A small contrastive image-text model, trained from scratch.
Training: 8200 steps, batches of 256.
Rows from block 2 of the image encoder of a small contrastive image-text model, named by matrix and row number. Rows with one number belong to one neuron. Each number is 128 + 24 x the weight over its row's rms, rounded and kept within 0 to 255. All counts start at 0. Numbers have three digits each.
After each neuron's rows are labels from the 100 images, of 14848, where the neuron reaches its largest size: "top examples" is what is common among them. Only what is clearly more common there than usual is listed. The data: dead-leaves pictures: piles of overlapping shapes. In brackets: how many of the 100.
# gate: MLP gate (encoder.blocks.2.mlp.gate.weight, 160x64), inputs 0-63
# fc1: MLP up (encoder.blocks.2.mlp.fc1.weight, 160x64), inputs 0-63
# fc2: MLP down (encoder.blocks.2.mlp.fc2.weight, 64x160, transposed), outputs 0-63

gate.44:115097101107097103137100114117096145121116114143141151155182097067121101102108124139168120122129122102146119133145152144091085126098133141109123138159123110111098133078127130125083109091096116
fc1.44:127159154173151109090151110149147079116134120127127120119084147146112140149153140140124126157183130137146105096128088098147133130168157119133142087113140167141149134150112129134181119162157104
fc2.44:114095119144094121135108172171122080126105124162106136137130102136145121110116086106152156162104093137149108117118160139089125074158116106133135100124151135096114094142135149128148142116111072
top examples: vivid (34)

gate.95:154134073113149169150140117096094059164117129140121108114152116141152140126129123169187126097129137103126116090110099129136122163144133166169103130124110114136140134122105093112136155146123116
fc1.95:149117067132135166087118122158141196106118138152118119114115121131129175108138118107112120106119094097119138087149148135088116097100163150108119122164152137144161116140129115161102153129122099
fc2.95:148143164139144143155131109130158106106106102144097145127127153125084137100134170155094140180101150137095156157089105111116153106161103103179125126148115138134099124148137129082112121107132090
top examples: vivid (32)

gate.60:131136138110124093134136165100128147126090098132114175152153138119112097127123067105107105111114136099153125104052136120121170145145109163129147118150090164092145114146154149124125123113132118
fc1.60:119187098152123108138098145094135133139105129135132160195124145124125114148113093143130098111130180111116150130110119143116162123152143126128135113124061164109086091156139163130111122125150129
fc2.60:125156135109123094112144126133138117102164120121133119133125096142081151088145114105133186136165126126163140150129126181095169113117133128068136125149174107096116130148148126102096118164115110
top examples: vivid (33); flower (32)

gate.112:146131159145145094107130126128138171114103125112128121125121103131100132108099123128057103127136134142133130130049129095102134136120107098098114106120147154125110113109064103123125127128069117
fc1.112:106139097163123107142127098134139123117094135142132134172118100132123115082126108118120141150144217144109119112056139123138112132127099124145117113130117133158104106107107083175120115139109136
fc2.112:107163169104134136125136156140096105137124111170151110128138127183098146147159116131135166146066120156111151124153122117146113110096161106123119143103159138122129111172157082125126166102119108
top examples: vivid (37)

gate.86:084148137102154163139112145070157128113087115124116131099146129150095111154173151153148118102102122125160131082119108119152139124142134121133122173113108140180143117130112113088178143113144117
fc1.86:119110095119076123108119134133111125118157096105107086151120126067126102085116094144113110126133101139129095111091089124162146130155093118123121169134099120091149132139080128144109159117153118
fc2.86:144073092143139169113126102125139127122149170139098143130162123152118150145148109080145160118113081123113078102148148151147110120144103094098132179112144131145145139112132112150095122164146139
top examples: grey (57)

gate.84:150166166131147184084127097142134105128165125132128133106088108083120083088131122104101130130141165101131129087129157086146123113170113129151129085134124121142136120151157141129117161116103128
fc1.84:125140129130125123146098108118116084106128191123113122107158108147067113116125122130099151116154110104108103119083121054146127153126103104173135130081113102137108118126127125151112139129150157
fc2.84:138116133185146140122131163124123164140125133120106135109153169146138118156118131115111066141104145173087129150145114100105137174104077148125115145125129177138163130141146137173113104111129151
top examples: grey (43)

gate.23:158103124107114163081153139148101093121136126143072157137095113166102140119141122116138133120143159127128139163155151109069131119118140169132157153115128166116104126158145167136136119132118183
fc1.23:155149127121102126142117119151139128134123179183112158100091129107103112117125085127111134109117169139117111181131107122153146089070130128079102118121108131133103111125150156131074118135126153
fc2.23:123138131091119143114133131117148173151178149139108111102153116139150151142114152095147165120123157141151108146096119192155106115094093112133154171146131115114125112099161154090163137127097141
top examples: shaded (79); earthy (37)

gate.82:123106138119091119111143160138130125136116120096146142094147117097095086148087136052121079126137130136153116101103101119158091156098112146109113100141144128103122145123117144132069143102124115
fc1.82:100125112084116091103116102149119102092148109127103098121116141135127078093127114162122148145120120169097148154115144147100187104138104088164131132132103127163153096155143124088107113127116131
fc2.82:115110132103110150174104099122103121145132087152143091103092139099110120135154098129129189152132137115088158151116128141161124124152198095158120161096123109128120150157116106130128126117132143
top examples: cool (38)

gate.52:156117154098159161107152140134151138113108139114104101180119111116074138099123144142092094142122107123112107119147129157154111131144195135087124095145135133096157092123106156150095132106138119
fc1.52:117095138101154168165116114124141072110130110102127112158117136143080124119143142147116138164147102135054107110124123101159155099156136147166102125147103116127130068117123130121121157127115133
fc2.52:119132161124092137140061090139137075161123148149106105076138170149061093132120109115130126146104112125153108121135108139134144087135138117109107126113101136107140101095150112135127122106111135
top examples: cool (33)

gate.121:119114106159128122149096134118138103079131118091079093114139107112167114114117121152114086109115097152083126134131113134088082110164139082086110106118126114160126108138145128106124124143093097
fc1.121:166142141113157122151142156138110109135153120112137147143132140148076110179102108145153169140113118085120158157116167136103153148119108088166135121145118128149133091169153150145174123121122167
fc2.121:182105166155115090091147131126127151156133102108158123120167156121149125153142176127099120097118132145120072177152147154133153123131087140113157099124142108128138155172130131136114120131157121
top examples: shaded (78)

gate.89:194158119149146122118102114161127117123140124146116150144103173111138112147142139120149137120136136129128128105123094109112094111095089098173140113079110150139185135142166134096125137130074149
fc1.89:108142108112121129104142143105133107118133089171150144121124120155100127111128144171118115103112108162127113150127136141114127128118067134104137121073118163155170130141061071107120104112132100
fc2.89:085135134097113175158126140121130154131083143130100107114128152147102112115097126125118147093131141152132132146135140115121147121113152139179166168124077099121132121079151157154169171126158149
top examples: vivid (35)

gate.129:118140110108135156129111095099087138125118121124120110095102122123122129160161126133133097121112145114141126117067149104115098118126072108104091184135107117115114154092128080081150122086129135
fc1.129:142130129111127149139135102138139147120158131154149134134125067175117125150144121126154158096099126144123122086216091159113124136110146159129107087114138093168130105122122135119146120131108096
fc2.129:132149151177133075141141154123123101090102112155127149161076094123122127124133127157092106185149133169133174124100126131103144127106123156133095108108144138122092097153111149128127129099145123
top examples: vivid (40)

gate.107:155098117130171141103094110158123107126121112117104149114144114136117108143140113108119144125151133086136102127082126169099137093163096116104098150105105115097170151083124153129099153076136098
fc1.107:193123112166161151108153151135138120104128123078127134152132117160146122128113093114178114143092131115144118168104128122089138141184136132161118103099127128121133122125076132108137176112122137
fc2.107:152124145127130128148133139126124107104116102134145117141112124095064089159125124113146159135168139091108119154152198114121112108135156140159135103135117123148095086122180130128132118070142109
top examples: vivid (40)

gate.116:130125125158132112132127092137090118120127099101101062124104149140138116153121111132138130160124101081105126113093117168068101133127113083137154164122129155142133155136137108083104107126161155
fc1.116:134115109161154136118114143130090122115097077116147120121130104146114074140141105138113153128143129109124132170130128148063092073131124103131138178093128138128084122104129119114080148150147119
fc2.116:130095176147144094117119145156124112175127137078130121153129111102111122123137153115130111137148048112120117079122191122136149103130126121143144150111112123081131124115124124159127161130100111
top examples: vivid (52)

gate.26:099119115122142109111131147169113144134118126111166134103065112128107106133093105143158129149140152128092046130152146118140122136137142159134144064124123109163134159099111120129101146137147109
fc1.26:168151129125104120127108146146136126133101141135127102145091125150116155108158073077150119121124135082152081139176079144113105136142096126147115088144139107103145150112168142148103123143151111
fc2.26:155099153118146125076131105169160131104148152132083102125161100120115105131109127149120122110125138125122101110100074170141140115108129129145121135100087113143137093133144142064107104155101155
top examples: vivid (43)

gate.98:145104100092166101140141140118096121143141098130148173144153104108131139092132125128152130108145157104176099139137139160132124118142126119168165059151137123095144125153139192135125134149109122
fc1.98:137105134168123122105119119139178158115092123120133170128115115131139107064080151111106157168063133143135137099132101128141106112108128127109162168151130117142092108135117094126153141151137116
fc2.98:135110115177103125146141176170116105094097149110093130126115109096157083143125109140117110101126143137140105156164164118120169129126137093171101106149151143154156132101167139156131122113118099
top examples: vivid (45)

gate.155:074129088154116111133122131152124116139139143105157163160139108158101071117095126140105088171119124143141125127155109146142118112135140158094152094127143102116056116145117131143114141128086123
fc1.155:163136113128163085151160119129105167138111105128127122141151123133128132138135140076113124127124133124085156147145127124101112113092161123119132042101161164111112100147141162127132125131148076
fc2.155:148097131138121144120142094128142123090167143122094165122115162075161099152097116129102095107165158124109114139111118148153129138142106152166128143134094134133147165104138160092100124155081149
top examples: cool (42)

gate.76:147102119149093118111129108151133129130101104116128124102092116114093139119109081105169132137131134140153110091170137140114139133125109161126136149112119129126073156113090068109115185079143141
fc1.76:129077130147140151125155103102144168142125125120158181129078108117143122145145157104148082151118136141141143091170137129129149131169115168138145119105139135158092154140133101160126163103106157
fc2.76:103130131123149131129121159124126172090154115100127130154155115139096149093104119091117127125112104138128171111151112193111129123158118089094111131123153136127158144151152079134087121141183106
top examples: cool (40)

gate.114:103133102135152096126120139159104136134124139134102125138140091138115123157149118130136129112092082117111066141098142108122068120174158103108128155144170090159133121072121143127131094135153142
fc1.114:146095114090150155138099139110121112131145111118131131094102114101137129106150123133135124156120185123125181117110154147125176113110122187104143106141063164116112096144156112129139147125094134
fc2.114:131125106143125148154111099129107119162104135163155129097105154132145140164126105088148099137093161098112096131105134092124074189149132134155133132123132113144160121136117099176148157092152123
top examples: vivid (46)

gate.77:098125134120139122156070108119168144132109159134143137086142119111166102090106146123098097148119182152124154101123111164116086124146134142141120146098148165134144119114093100088152103110114144
fc1.77:157135119126133166125091182133149091143140147145105135114141123064136134121126106107132144097101087123147138158172130132149163113064144159127099129157131125170110139122115160126135139154125097
fc2.77:123113112165112135166130164090170144154146136145148128128072134161114145128124146178105119145171131103143177134146130163136141168122137117144133123076111142127169179102126136145123138140105133
top examples: vivid (51)

gate.158:136111134116164116170117145110106076128112146117102122173090155123119119185175135127128142089156121110090122135117116088166123160115133154104086155117133104132115094121138152135092148148110124
fc1.158:183123114140112181091095154129109080140127124117125110128129102083104125139133129128140117150100088146161128177107105141160140093118100082113100110137132139115165138102130169122116150153115142
fc2.158:106133115138179105071078133125149133116130162110124132153138123146104152140119091085145131099096108114115113127171102131154102115130142145066135114133164157130129128161126128171098114143123158
top examples: grey (59)

gate.102:103151145151110129119141122093078151130106186122173166083108101136141125141132120101166101125129101105087124106157151096115137160102138121145096095141127107135159125125139084098123101122123111
fc1.102:137122122127167155138150171123151116147141184156118088129112131153132149142137132128131114129125155186129122183106177057125102139126135145087151131102144099120126119138105137110126140144134091
fc2.102:115103098137138121153144103107142100139137110127133165128102115118184123134135128173114142164126150131184195184123140082135165144139135102108128092145128142116150106119142127154109144163118124
top examples: grey (43)

gate.135:128136169106135144104131114131137106098144100113141090112130118078163146149114149112127142107127091124170098131065148099159139133128128095133146118117100106147126099105144134131095083079105090
fc1.135:138155118159160140154081126140129115129134118158087106108206138076116123156133120125126119117125102137163115124135109099166106131142107116123075179165129154110112141132139135099106151148137126
fc2.135:102141161140109176094146136132153120144124113085158173162138120109158128123164094095092133086143098126107088119107169152124122148105081118149129121158134140146148096118109107116155119151128108
top examples: vivid (44)